From a checkpoint of a small multi-label image tagger.
Model: 8.42M parameters, activation gelu, num experts 4, patch size [4, 4], layers 10, width 384.
Training: adamw at rate 0.0014, 15300 steps, batches of 128.
Data: trained on procedural textures in two colours, tilted and lit, 97500 training examples, 20.1 epochs.
Rows from block 3 of a small multi-label image tagger, named by matrix and row number. Rows with one number within an expert belong to one neuron, the router's apart. Each number is 128 + 24 x the weight over its row's rms, rounded and kept within 0 to 255. All counts start at 0. Numbers have three digits each. After the name is the row's rms in percent of the matrix's.
Before each expert's rows are labels from the 100 images, of 14976, where the router gives the expert most weight on average: "responds to" is what is common among them. Only what is clearly more common there than usual is listed. The data: procedural textures in two colours, tilted and lit. In brackets: how many of the 100.
# router: router (model.blocks.3.mlp.router.weight, 4x384), inputs 128-255
# up: expert up (model.blocks.3.mlp.up, 4x96x384), inputs 128-255
# down: expert down (model.blocks.3.mlp.down, 4x384x96, transposed), outputs 128-255

# expert 3
responds to: blue (94); black (76); ground colour: blue (66); pattern colour: black (45)
router.3 104:132151097138101149095154116125125119096133127148129137117149152136084092100117117153102182161147152166136098075136098136115066119146151121134123119104137121137096123134119157146121128151149122132104103140118171131171110113114121132084107141114136175128123127132153114144131165144160130120124130144153096120121153110131130134126101132145141103106146112178090119127145144122115147149129
up.0 125:142185129159185106108135124132134132156134130116162127139151122166107114132147155155142152128150134130141130159147127119130149131151101124082121139057137147142153111085064159134141136151080134088140152125129185136100155144159139158118135139123111123128133133119092113143134147164165148137133144142120171136104100123146128145133128114111125170161149147107147143122138136047135154118131
down.0 121:123095107121178122121128137132139111126153136120124130146088117116121126111120132126168151117123161127094181139134111121093134156172095116115149120111140107105149144160141166076136137120128093097122091143180179115133117139152192134095113148114163132140154137132140115128177104139126108155130128155132184144136160124125105119126164143120132142133125127145087142147133156158137118124112
up.1 100:145192085147144081141108138133112160133192154173143145095147132097190134119095160145086138140126146105145098107139136133135109090145124150127134161112142145134139114145114108135117143150022126148115115152143132126112124108133108137095107138183120137099107136124109123136111142134143150144145154177151168140118122117117143074105156118158151100169088133136106100130126111116115128164150
down.1 093:122158145103098131124147108138101128122123158164126133125143137110092139124081124131124117145097123112134154143127138125121176139148152094133089145136146115135103092149143171158117103119139115099089138147129093132125154128120104122154130142140164115120140117131136138144203130121111101109128118130131118146139132130134142123120127106086124105146117124133093087164147141118112132131157
up.2 098:087163125130164082110118156104108137150154164165118103113155145106154154150150158131175143141116157133151115146133151135124113060151097156155086107117134115131132140165143126110093114104132153105132139118105142141081145114125145132135083130142124131122136168155098119117132126119132153116138162140117146158166160154129119086157141134172154133129116131112129074135145117101122156132131
down.2 098:106094097148134127136143125144109126133142147166126129159132163114121174129115107132144106136086147112128137142109130147089179122146139091052121088132123105148156137096091144112112081118122122113116148102170148159109103123053107109123121184094166130134104124155150091144103139153159141133127118167116098159107142184109118129116097138078155086149109144095126118126135151066102153126113
up.3 101:148148104161136144104135143127095115102119169088130107120128152152144114151192117127115118106203125107160156108148150095129176089124121158135139099166149148149146113153160110072134127122116093131181135150141129119128130128152126142099108174100170129137062146128156101156142158121136113157146129129143128125152182150137144137120119128111149131109129164129180123091129102145154170146112
down.3 108:146103130143121124139129093152151149157106132067151121131097123145139105122182118144115131136183161139116142158132132112104085161135093123128143165167085103133200072137130124081130093153123110154145134118130087163128141149141119117165143097115094154097122103141136106181139135140111135141117099148128098108077129129166137133134145128118141148155159161118147115103109126125154122138059
up.4 113:134105173135154141123143088111173144128092116114131119125097100172114136128148126173164128131117135143109132151142167109150107133143128176133136132122133173154135098087139121098144173125143117099160111133119113143129117125136115151147154128116134128069087129140113170166121171153128109146167142109150136166154149149164100138151121131112107163120122137090164169124129152117186153131161
down.4 100:135110157120115170149140145139129115112108139196114134133142120111076156135135121144143163108146111134164090142172088145139109117124105106152150137104083095131138123112146157137148173115142107097090094136125129126152123119119145101118138114154163141134072142069128124117156128177103118111127145131102173161113164132171143108099162141130158141142124155130147092097163154154131123129108
up.5 104:079119186151140110118130143128126111132117137117113105133137124161091157123117168159110135130122125146190152124117167136078146150116065153076098111116099136099131125149140093119128125104126154063151140119071123130071130108118161138128127136160123149154123142115157128141158119132096147118157123107098146149141143118151106132215102124116101177104122130093102112112141108082136135148117
down.5 105:132073110121174120124086113137135136138161136083139144146081165120153118134106126131121081160129164141092128111142147131138155153100137134085110110146110111129164197109140138112108125178140089101135127118160182134137082133027145120132129212094152102120144117125122134124075111105146126158115115120144163121098122128124157099177122133097162126118114121105120125143103135103106114166145
up.6 092:119145127151112130130152125121143134143143149151115133079124153153141111136135113143089141085144144147176123133123112092092107143135106180129103122166175150103106110152147142069124092114119140111168133139124130095104109104121161165172083120140143120165096107135129160102096151147141107144155091105155118130154177165133059131105096134108150114118134100124172114135147168136142112136109
down.6 089:132145119132134101114096111116116092132135160102092172115126112121127168130102131123124111135142130121117112124132164090130164136121129147101165128155111121107106103138136091109150065105098144163137155096153119146152110146154088081131129129142138130124160068146104111166167167145158119136135106142089131121100137119134115193134130088101107113113118102114132132139105180130095125128130
up.7 096:119123121121168124130095126121156141120138098148153137169146128104148149145137123135197103156131127111137101143150154135099158102157158107167072181127150109127145139169148132099121133119168142178092121125114135125125144141142116146144070099143131102109135156121065151160157127149100143126159134144105139126142093130113119088144094121160159148108117120133136080129112093095120108102162
down.7 101:151132151162110181168104152128158148145152111179125179115094144132137115103094089159113123153097133115073156121110146152144146136135153130127166103140111143121183173176093136140133167163101165051121130104130171154120063147065101152146147125157190133144124127149143131169141148161141121117143163124117132097101143127111132123132139125126139118136165116117090165129156127129120129113144
up.8 100:132127112085173153139140129130127131135128104156127139139141129127144132148114158132171102117141146141109118149148148121112137116120153095170110174137143130076146155153132109103114139130142121162148165134136163136120144145168154176127085126130120130116115176145109166138125104159096169094117155098136164134150126128159145122119142116144125143111137150153111094106128109107146159055163
down.8 102:131169117165186108127117151107134096175118150122115159134074103141139152107077097095144107114098156116128130121162108147176123167147166139136199093174106167134128166180105148121120136186112165073122121105158147118142112149083097128125140129123147119163114141136158147141083102148135127130116152127117127111124157064124122135145125148140114130096130138093125121123130081158130158098144
up.9 092:126133147140145111123148117132144158099140114127128116121089096155145085146166134159122159128128116094111120131121144136158129077109106109070140154088140133142144148121125135139167111161113125093131105124101158133105133130160125175142159134082151123124089102118099109145129143154157113133133130148051147118146087115130144142112102143116098197129160183080133135139131131117117141139129
down.9 095:116096139125135166106157147155145144145141133095134113107063154130181108113155073137142129100155170134102152114145144080101073174084131162089134108141106132109185179122099133083105126180136132096107119100200145110117144130125137139102120156106141107113108107086129120157138098115049132177148114117132143107116120122143119120162184119184121137153124120125133123151141140188141138131141
up.10 096:191145118121143116156110127143148121158104117082138144119129115165101082152098128161150147159169088114109146126120106087141119139132148132079107137094135122091070102110075134114108158145106100127136103112128137143126138114142118133130107108122124159102169149144156129114151113112159127196137122176127162132107132128139092124184128110132156151123147135110127159124174166089116122073129
down.10 093:123096124102094111101107137137133108112115176126140139148147091123123121146064109129139131123111130129124142144134138162127130096164147112113120090155150098112106127151113171226126173160178109073146122138088155139130132116160148107109163144109161119128150151105101126133153111116123140145101107119126142149159159107106130103138144119140127124109127094184143128104148128121109164146102
up.11 099:126164109120125102126135136148085158158169142113136129093075130097175194095142135116109160120108136136202112146133153149155153106154110145133126145139171142121134131153130177098121132137075144131121115105137071140095109131132126119117144160134151114102103155133108156159122086133135155085156156116123112194107133145107093098109145127133169115134132129124146103152113084125127167144126
down.11 088:116137105127120124163141096128136126151126138145138146131138104114110114135106124151158070122107110132127113138099151144082146112113087137059152169111130117103125052164108131140143073122103143103109130127138097117136138141132121127150155122089150130101123119120117080109147148112151089141110135067130057117085138095127121119129093147074161122143122121164151148108152123102130133122152

# expert 2
responds to: teal (88); green (82); ground colour: teal (57); ground colour: green (43)
router.2 103:116095115176137144100131103122110162112099141154143119145162131147107129139121129136118116105150128135141133109111137165142170082146135124086101101114117130095114129121076162084148139164144155163127135115133170137139122151130123158120067139118144123131137143135152143145139128130080131134123128131155097130133195115150164107160114144123141071083103132148137081194135120080131135127109
up.0 110:114118153072095178169110135118150136132094145071125134125060094145112095124145100137089129125155115168132128114137121091133101128164150136076147094165085154153169175135130105141119152099129090102138107116131115152099122130144091086163144151108164148132079115109149113142113117135141108137146142122141106133131168119141124160151139119136095122091148156151118151132126159125126142124146
down.0 099:132155133146144148143116144131149120138125157145123154153164101116086131110139144123102164123129122137113114137120143140086145116196135155120132147113204141109116160109148212117111137102142110134101076110126155116130173137112163105139126120121188126160152170095087115190099106100082165135111095129122148112116113159115102134139129136144126153152097148175105142108137146171138137157122
up.1 092:123142117063130121145166099140133109119157161130132064146134149107147129120131116120154146116104158115139142142111135121091159105118101164104110151152099126173104168164124124130107139123089137108141167126121164150066141100123147120126123171160131134165123126094078137125132143114122119117119127106111160123141097158107114116147135139150148134138145088137087119081102154106167098067112
down.1 100:112191079111137139168134108154153145103096152100128105118110118147162183111129067119165101117134141192132106135081129113148127142084145084081167121146103138151126118124109127118129139111173133117129165161158131117121099189143117119155122102113133103108106129155121128158164187137156124128151131144130135155088112134160114118114151125106136134129159146134105142104096146181168124148133
up.2 091:073167156158135192120134139107147133146124112093118157167129143155119102112128103145103118098126137133116166144114169106100100178144105128178124072150146123132111159077132107151122145116128120103132140113109105149137141137156138149158141138055104157195099101142141138138110133133120090072155138105129155106120141167109132178141168160092100172141172124099139163107141117138109149130141
down.2 098:140144084097139133107091122112145121152140094077118147137118099138188162113125159139123134119131116130122138145122075122107120105079165109096078093083119084114102106130158095141130115136108162141142158108181103156126125120148121115160109158133127118124130115142153130122101120134136122106128122133111159139070164128109121121180103116101116125123093145089120132123109128163128138115114
up.3 089:125116124105101130154154120157137138086117125149103073132134160136106124101084120120104128098094160115140132164115141130117121138122125154094117154169131105160118154153116125105133135103099107150137173085124143151145119132139120113169095107172143143138133143134089126175119146117132121118146106110129169111145093124154115134123139123131193093106132117153076139109125156104138098048127
down.3 090:108128126109102120167144132128136100148139139154139128114127123135133125145088078101130104129125112142143132132098133130147137131129115089076152118168162146126101144144115138167128130102157141135148144136111106153116101163146099114119123110128143090099160092133148077148145154120147147118111131106139123137117173092135142125128175133138147153126133177191127160108107102150111139160165
up.4 099:141113133174137109174122147139174113120102129105128152110093087117139114155127135143127141166154086146108119089106148118128110107144104143100126138116102116144147105116129137126139157158125107112167109130139125142153124135129105159152094161141157133067142118114124120144138143155121133205129105194114107139100151106101127155123143153104138140144152148099147193142150180134150145090155
down.4 104:111135138116171134129098140117121140128155107123132143121139148075165117108109154123089111098117132122128146120098148113133124135132102170107084112166135125113163150084111129108150123162121079114131097107115177136154074119133128118144125125142125133102152136119112127128142098133160113145123149106118152143119122129116092175173145142134168149111116097163126113143156110081172119101133
up.5 103:113144138146122098117161177134144076160148146104150090126155121093167129180145094082145129095141113133151127118125088161091148161113128129164131116120141116149121144146201150120098130107140128122142155117118158142152131176152090113137113157114095106186065093108121133138143155141154101140115134134137083122158151145098110160097110146123183127126149163127145114107130128179146138150102
down.5 096:115170134164149116086147096127168107126110139107160153145106120126145185138121134146119096124117130122157131119160141079088126128111096112121124132162098123113101126146167086125158105148158130120122170098106106115143186103134101110121126112114159090126128130129084170102066105177186147094159130097138087167155093139105113139133072129121110117090165085121133171120119133094107086131109
up.6 111:133125115157118151123144114084099101121153094078130117111110176127073149087112147114129122150137153110128187137115143119145134174084105156166141092131144111130128128116132114148131108085105147114095124119112128118108111097111110125100166150095133179149122140131154155100139096123129127108116133083124130108149143135105110146112117123106150130173134125120115129108121149171127127139093
down.6 116:126143088156159125119097121112129086153102092080131144098124102093157106096145145121141099138145151128161151138143118105125123130105124124142106134123103109125111115143149109122118131144132144104158192109117110149133123116167155131125115073128118115156139119120146196108102145142123146122141134105147122117129121107136126122140102134123092126152113113081130136102105108150147099139152
up.7 101:096090187139135160175115090106121144143097173088166141110085134152076125135099175112145095132130140140118130114128115120176170140110114171072131105102051115136171151079116072115133108108159126093147109123113156125114125111107114085127119111114151135113109152115160126111132099138090133153134133116124136125114156121134116114141113124132087148103118148110117153156147134109135134119132
down.7 097:120136125131072116147168095119121116137118148129120130170102106106104108150132150124093156117129132171162139129107099131147158131191110193147139151133144142118117130139137156099151101101121081129093119137096150147123113099163106096115155132122145128145112155118152117121149128124122151123120109097129138107151098129104154180123083146160165140139107120153071118111162143148140155153139
up.8 094:187105096152089086153125131117160113132148113165127117155089106125104152098108098081146137136126145123151142112134133100118105113162137100140095148096135129132143070126144165131135134139116149115146177147079140116119108136105135180133120138129092151146112129131125144112119150090145139113098124139157125145119109124120127124120109148140164103182172115160099129061121101114126129121089
down.8 089:121091174153141150116140149108118102099143145138135125127128127133126106138119187165102144131113145151133130092116126111122096121126106165098140146140167136111172165073184144159137154113132054140152084142126113136124149132119131085151133136128118135116146140117129111124124139085152138177176152182104149157153161158148115114168112117133133148101128117152168152154130139177125097138095
up.9 092:121106134207154122122124155132169139116095125129145108143135129148107153165074126149135182131131121157116135113127148129158122175143156119058116115064142164114153081117119193145137149123141080121116129140139112147150130110135088138117090106128092160130114141136125093129136139120114127109118139140154108128132180129161130152117149104125153117149138103113170141142172119105123132098143
down.9 097:128104188119124078094111162103118116130114125139153169129101106096137110126121128152128174143145116126101185126104111114148102091180116143140134150109138160128119125107137194156150180148113114131112073131128106129138149116129156117123157157144157142129128124094108105136125097176143121141125130106134136148170111113112152115153155109154180087149126112179151133133204147130121136143092
up.10 083:129162112097163140134153130120160103094135169153148057120144176148150120147107143130092147155121181133137112077172124151164126095129113133106107149119134123120108149151113148142149136158046120103137128122136163165103137147127128135148092113140133155159091148120096085115151115139122113112157123086163151151154156155152098102115113151155147132164089117120096100108113140128174131149131
down.10 096:108116099104108128157142129104090094174130096129129159138119090123164139119189114121149106141103105105148093144089103131148125162099083107119160099153133138100147171113112107124145141078164105126124129095143153141160103135117113144106147111102116095124167117125121079131136122163147125132141138113145191134119111065136117137150135148160140144132134147105176108123123157075134118168108
up.11 101:127128171104139097117156135131127094093180130148120132131138094092201162151107126096163106162075130130133122146126103126111135116110126087128162188101145111157120129133173126161086127111158165147148111162122124134159119132136127166140138128149137135121136133128090169134129110116135109137144105114104166137128053132133120103086143102097123135108113117126119114088098082170138133127089
down.11 100:140129108135120169139142111161129125092159146094103106165183118115124124137103077132122104115190140126123120149154151131127102098098119114149133114130132148154158171089123080117133140097119131122132158113149134150120160138139122156125127192121120135110159141105070113139107129134124127087108094135115126148115161136116116120167122135136107129108162113111164103120118131079122152132127

# expert 0
responds to: yellow (100); grey (93); ground colour: yellow (63); pattern colour: grey (57)
router.0 089:111114148134112158096145121127091152150191131169149102126106162100141128133188146128132160166150096111102158153125146132121156149123121113121114156113116137114121161134117070143116137139137120125129110150124087135058126136130107135102119118102127121109147133126114119138129122104144103097131135122155116146117099110132128126116142136113107166152091133172128154066122118144129122122123
up.0 096:140126123127112116199134147160090149109158116149114152115123123096116138128103128081140101164092136137114121118127172107155119092096143129126120141134132119135151138154155132112114122115110121142158117132104128136111160136119110122137136154074132133146087121090096161141140143142136088145145118115123146103144135132107110127109153135147091139080147145116107143118145052089119113114138
down.0 103:138156140122125137132096117123133155116108139161134095147126154130124133121142137109149120148103112155116158129102115174135130124085130104078114141125109152130162092133182147150107153209153093117110104162076144133168091106100137084101157109107128098127115143129125148153094144115163120141144128152085158106129120143140119108150134140119129115105130144169085123130161104156109137155152
up.1 101:118113136122138147136093115119105135122124147147146131174098169128094148144142119130125157108125155141094135164171158135111155139145151088117127120079134117131171162158106143152138150109124104139145145137154159157129171158138095153108172112081140138157147145164091100139114129102149130092130114121153128074110122180136160146159134164138121149091148132165117136131128035138108167128157
down.1 105:157156127129093119139128118126112130146101149163122126176156105107145131122092121107084083152108099117155110104097119126097141104110161119144104123135125132126122116088120121149119146143114134155143140121074101142122102116125117134125112142169136142108115131159092124130152144151127167141140148119122069171094140148119126123155073118119150153103104140137187130098156140107122143132123
up.2 100:123098150149084112168115166115148108106141103122119143117137103092122115105148077114143112174118123102087127122122135137115123140153153144077107097129110123118154166140152165110130123102145106125088088111086086131128123100125110099160134123075112138096083103140118134129109123103138092178127082211098091093119146145122098143101105136129138126097141114107139188137148160130098136145102
down.2 094:102119142129137119135147122134185162098134140122116136116131103109162133162142172134137142123126107152177130117124135066130119158112068156099163147157151151135110115165132116121149142139122129164137141100083147132138089117157135109121122098128137144148120138103111105131106141148122072129098136113126114162176103141134150122103166135162117127119133103131131116136128098098138137152092
up.3 100:140144102134103113110122129138116125134107128148104120122155160118096140116115115148104146111092151126139125075103096119144111134162126111082107117139138133074104124127134172142129122118128129151087131100112136143158143125095128099126114102197103130089115110126145113140128179129123122103119121156096093112142138132092142118114109090163174086129125128159104079104158130128124105147084
down.3 090:148135137124152105125138122136157103129150119085164184084122108135165156105083106130120108084112127130152108124135149144140128120101118129121109124147150104121105139130148130087132128157118128161161089136161122151122119120172104112110123123134151138126136148097144073145130168111196147120144098132127160151134110119124148148158138149107115153119081122095107141073096172119118140106151
up.4 103:174109123128112096168092131127177162160132129125144134170143090089141138123114127127100144160118097121088158103127124158137131104121147061115125092109127118164137130119140146120179136148126196166122082141142084135177121123137102146150137122115145126080125137085145145155167159073131115188118125204127110126092138141097108107104131103137121125091115133088123164148131132129133137128103
down.4 102:140142116134118147184121118107118151131113129099146183165085106147128138157160152089159108141164134119165113148128120102122121086118122175168121158100127092109131137139108158132124148188124121159114140147083173160159116133145130098118122118134145104127080142160100135093137129127100108145140101116151153117156108126114136084118133163122125110124077160155124132124178120089094097162105
up.5 101:134136152147149109138091150127176151158149158153142159118116116132158143110130131130106102175138112118094155120112128169172135116149140094119109127095190158099144140104143141156149162161139126170129058135121113127154153148133125131151125088109166115116066114123135114139129130093093150150114148218136151120122143128120134120096128154116094151096151127070160170123144096138147141144123
down.5 096:166126142099103095123116114122145168123116109109119154151087086134179137136155162140126115158136096171116131139129149121131089132159104152145148140136157107126137109112117195125123170178144098153123089139070133139150104120172152080118139098139165120122097091141094099149158100142134126129125133131103087137147090150118112149124141139174187090099108119142096146094205087102139115186072
up.6 104:146101091143087144154149108138113129135105104068126091160119193131095125108100111143135123117118130151182122182131118103085148186136189118100173092109160117138134114160097158143118141104118147155132142133148128128134125126124084149097156159131117164143115128125096103118122159132140137148132111125123118109118128132133129138115137136104162090113138135192115117128096130124114110074120
down.6 105:131094177134140119143114116124124124124150098105133140176097188097149127147118128119115174124152140134124153118143146114129127134133154134176096179092179128133127134118161148160150108183090120094104109143125136125110097156138106101163125173139145141109154130110162174136142089150116156120122132095110162080135128095109124128180114148148152109092138115133084127112184114132136151088119
up.7 102:133155093137090121133142123101143103123110111141116114113140149133106124121093103116125173104095110183140105128114135126105103114138131089081123142124133111127129146090089160166173147166113115171141171109119122104153146141143103089104135141151118162121156151127093126120143212145140103093108098145084138103125119102146169144107115144160131111111140137153115088136112138079122116159137
down.7 114:119115103126166111146152131118161110147140128141150176107105108114184134107138121123125098086127136148149099103149136124148124133107100116111161103150139146130128162136127106090150129114120147139163080140149134163142137151104129124106118117116152115163139105127152080132139132115155144112118134137125154155124129113137146157127145128118136150109120154113143121099105165137137117105151
up.8 108:157128114168133110122121118136126136136099131152134135137122100180140130166113101139117172109153102182072121126137137128148102104134144087071139123076152126102122114104113153150153161176111170193134156129143143109177144121143119160140146158104128146155137091121101123123141123124146091127119092109126140111124145134136135137138158161131118126074128147146168134112111110067094141139166
down.8 108:119155096164132147125144123154099104134103122124139156097156113126141125129122119145103084097121099120120113128157122145163115130094126114140152123096135129105109117125154120128154086135115148130145133129104117156124163124127119162114115139148124152127124150133109117121118151101114150104116151160138116116089127127119096115105107118093112107125125140105186127107066173113149142119147
up.9 107:140103143160126079186102153082120127118119131122151137129134103107152136139106135098161075151125150180131130116140173112126158093095122128125098141125115119151183120166161141148109162135131128109137097167115142139136137146102100124147152139090140115122105120102096142145133111131131105154161127169127117108110125153110083137145131149145102129092140153076110152110127112096149135104105
down.9 116:132144140119139153160077160131110165129080146116108094141137131132152115125106114095129092125131114125131141118113121157145147159086149117135125124143128120109133112112143124187120148183143171095132141109081111152124127116153148130088126162143109083128133125153127148122086143108141093106100119127075148113143150101143114133169111079116101105118121163125092101111110098114119105151166
up.10 112:125111069109105145095131145131122108087102127152140134115111129155116153104076126169094156113116154122140084137129148137073086140151150093098122141141177139089135117109096155170138103170116111179127180142136105101159120092115135145134114128180113139098138129128107143128116165154133124098133102117072142128142101139113162119132126142142128087125137094171134070158126172077132110081171
down.10 110:126090137104121126099175132095128093126146113088160146097124122126167144134158124131129128114101097119140124126150136125131121142107098125126144117119101131162130161157153129109114087118127122130139137139146132127120102124148096140104104124121117112146142135123170143100147153159118157097109114143149114165136114119113144145118122120172141110137126108097173118131119192089093154086119
up.11 103:123135150148098121150128114126169115099131132111149124148116117119082162192067114134137144113109116163151140166110119138139119165091119132089113125070137121116131131070120147140165154111126126087118142101118053137117151150143114157106167126135124171121130119110126157115153153154126121096133139144130138114149112122142147148140176149133146162111130169148097136111121090074166125097140
down.11 104:144195110138117117097174162139131138165162115120154139098129132141150150160081115108113090089101126108159092115144120104116123133084081078132146110161127112109100166126125166112134110101110116144111104091140172117103112103131146122126133153114104173111127140119113121100156156103130162135146114136112108176135140150129113135121067114146112164160142159125167120134136179139110137146147

# expert 1
responds to: red (98); ground colour: red (66); orange (53); brown (44)
router.1 104:107122180100146095143122096123145112137162118107124126128109142116091199108122127102144125131121126126112141138142127129161165125119124137104086109124129151152103132112152166139107146136109129062090125121114163130134128132129162150108181136121110121122166125113111104152104134097117107079135143102117124114094066149148115135164107110109115145144138114073143176101131135121118130076132
up.0 095:120132112149160142069147103132145111114133134122136145100149127145133114138147135114121146099147123131162106115119093141126132172135136101130149118115122147154109118148103095129131148137107116147107148137128149095121096128141133134126096111109115106115133105115143046151156169154158130113152118135159110111109138142100112121096147103142156130111113160132133104097128075159151145208127
down.0 099:101119121132086176091159166076111104103175108128125132079111116124149118128121127120120127146077126125127118107092146146106105146142136152099156100157090113094090135123109109106111100109142139125186163122167123174145149118150118148143092140134135115169149104125136075114114085096110163160144148137100141095103135102144122133172129125097075118113113114084152114169090146161146158101109
up.1 110:113126107119105125112156104138138145093150115104149147093084116123175114108162117138115146117118130101170083120155081172142157130104138156101161095111125127144112114173119097107112140134102147161124149141150071115113115129126145121117114094126150107145104100138153109135143168114185138144114119131147096125166186134130110086095112133127151107070124101139145081114124121137174151170085
down.1 108:122126087114123102105154119099112121115141115128148133092120158162118147152115093108113105133090162097103118146121147149134073119120145125138112101158129128154121165143104105157136070043113152130144154126168139119148176108125099131107129141101152127125175116110135116127125127103137167139130131184148158125115135117089097132137150106129085117113100105103154109143070156147118154095120
up.2 090:138130124136117163120129115143151136149102170124162164156070136140089107100147126118129177126169160116135133102147124125116131127143126110052165130070090096092139105114076141152147147139098145114142132095165161114137138099145113137112153108121105199164155180175160127126167135129193116125148125105164104100112121157118132110141130132097120124112126134140114133120114117135130120112134
down.2 096:140115141138169154108155141136115170124150117075128141117152160151103122112164125139142157112202155111089107111153133113152130133093131106190072174118129133145161126096148084068146157129129130154145145116157116112110140112154096128143132174124076113154130127158065167129160126133103123100099113133115135135105173108107108141080145127153135120115123181131130146120105135126121120143138
up.3 110:126153142141128156075163130130183138160076136149124155103087116209130073151146119158127097126149160094109134092129130124107133113139142100079141129110144139099159121122097161143116152148156142141131090091137103127163158139128120147114090114120130180134140137145155081148098117077216100136148144117140074114124123160125112149119130089093135147142159132115124107148138154142146112155117
down.3 105:136152137139131153073139123152132145099129114065170114118147149140109147105124105132159145142115128098131112121127121156084085114055147084150123131097110125159140120109127107155133092091142130124139190164176103129128181134148124110149153133127104128116117106113148175159147110125140135130118125121153118170073153124115108128083128107104083124141115131101101110133102140134144150133152
up.4 086:154152136135112148143124097110078169168155113058153139104130145137100097119150139161128149080115144145148151166172110122106146141131122141094159087113129151135126156085095116056113121142099075126137099124112156149105136140121131131142165135120174147120103121157128161158158174131125115158129141151141167146173153160119082138117148133126150123076134144120181103112131119115166119099124
down.4 084:127103107138144101149157126114127135100103158089112116113103101141101112152122068145111117167077098134141145125079161133137156119170106113094109165145121130144148159135141138103163112123144127132165090156069145103085122142134078132146132066118160106123122114082152143121156117135111195165142113110104160122133139151151171107066111133109109131153107118134125160140122165126094128159152
up.5 101:120103125166132113153136132107112151142160124097140093124158168115163154146090134111169153140105131106131108174138129100118149129147191134093137107049161137142173145129145147140124119104135089121135121113129104132114107150113101132127134158099141147133072131117063118142137133140146130127168135152117154118147105119130118131086138150123124132077148161136130144121128122104110151112122
down.5 106:143124141128111120119138144105154102131140144140134122138106097125127125160114134118115130139132119141135137144157096116150135121156159101090092145096125172136097144161129150172121140082137130127097120111146084134112160122136080114115146130110144136093170134145157124137172110144092162099113087120110111134109096102103149120082106128151178118151131140155125140126108126151087149135119
up.6 108:133127104116114169102129123113102116165093129158138154154099136153129135107097122148091148136128142112120143108110123104102096091142150101114169170094151134101136137138119133167137126163128132148134125121129134127152144110115089139090120120119133208179111157137092102126156114136172099106133133082125131120117121178086161095102119120110104111136091116155076100134094131110131115124161
down.6 099:123159087138156143181158140140124175087159108115126144100118112104129139106142113147114132106185140141106112141135131120140150117088139082175124158146126127134151117101150087102136132139121116104162144113168132130110141130085145144107136141135128120118121118126106161121161162129148085131099141128133144132114180110134162100062160135155096150108122143137114124105099093142136105127173
up.7 097:104155116103096150123095140105125125173105124136137135137141115126161140131153115131140120085107146131132094114135120093144131091092141124163112152107109123133149168162139145169112095123134151144152174163131079125125116151128156114108101132112134148159093142135133096123162125116159124082135134084131131106162168182090125142106150141157111109122103123165098092107110107123121141186148
down.7 095:099105131148146110189104135124090119135093130155119130097111165120128099124123118126125119144164100149119126123138115124122147154119134120104111125146116127114176114112116146164120121175140142101155110096063145127144103149100124108114138127112165138132106118170100160145144150097174125146142119109138130087097150097129117119135140113121124098146121124091128129100142092073158121164128
up.8 098:124114142154142147100136120124126131142066138097135133123063173151114068133121099133141133116089167138171145106092140116133115088136111124074115139096152080134134194166127140110103127123145135138136093142128147124140111116130079143125112159143164212132126175141153136138121128138126133128145116155148119129129159163105088099136150123100135153086130118122145091165126161142149152129141
down.8 097:139121137096127159141142150166122114113124114120085117099123166154101112146148138118104145144115143080126146119106157125090173119124089074148081192126125113137145108060165129110145113119110080088160109123106131119132155118116138093146144159133116122132156131142102115104155124166136136109107153093122156155146135132123113146078103128138115094135126137151120118105115165116127133137139
up.9 117:198154104109145134106130139120153100128121109149137130131101130128142127146151112121111073165161149139117121099132100139114137172088123085143147115180131135147128136100117115133148163189112145227079092116151148114175119099152125125138137102100127088112127110107169123102137157150114113150104122148140099132117129124124127108095126147119119112140116101130164145134102134168126144145136
down.9 113:114146126116155089129131127118143101131183103112124124111106128109120132127102125116156144110065123159125145140115110134120112144152124124153182090147106100165110182206093189117149142083129121169115103136149158119136113112138139131081146114109139122149095137096143118125082078178107133136120123129134126144148126132105123115160140138147109134126172096117141128164108114186135128103098
up.10 097:137144122136132144114117163147113132135131127131123119190186120130096122133167142155136132059108117144181105181130135124126117159124127145155124149122132104117120155129039140080127126124104112146134153127121117130094125108125113151116119124162122116132122113121118169109136183116151148130139128105115140140146144113169129126137106155138177123115127134161133091094122113097137125118140
down.10 103:122142107166141120154124126125151133135127141140110145078115147121175161122105123136117107126158072148095097100120138132109193125107092091080115143165089099109105067095121126103124112142129151141125156128144166119092105133118130159143134128138156129131125121143085113123170174140187108145105103136112074155113131180113125114087142122098101123116142140125157116092147163072117148148157
up.11 106:140126086148142171073121110144121133172078088141153154137074152170082086145108126170107105110144138106164148107160103120131111118081126102110123129117174092084138131118080156138135112176139131145108141115142129121152146147150104168115107120154115191152124136105130101143125140101186136145136101120119128127100125148094139137141117123127129142129146106145078090157129112125127155126155
down.11 109:102112110107134142136120145143093159119149100095125109103121129108131157163131149145162119136134139100145134125134105145135119112097129050180058182088129116140124098100131097143126095118112146112134180155109092128123109142098105115124148174115101105131131127128115138096129122131140120127123168135139159120097144141126105132100099123078090089118130135093097141125096127120126146130170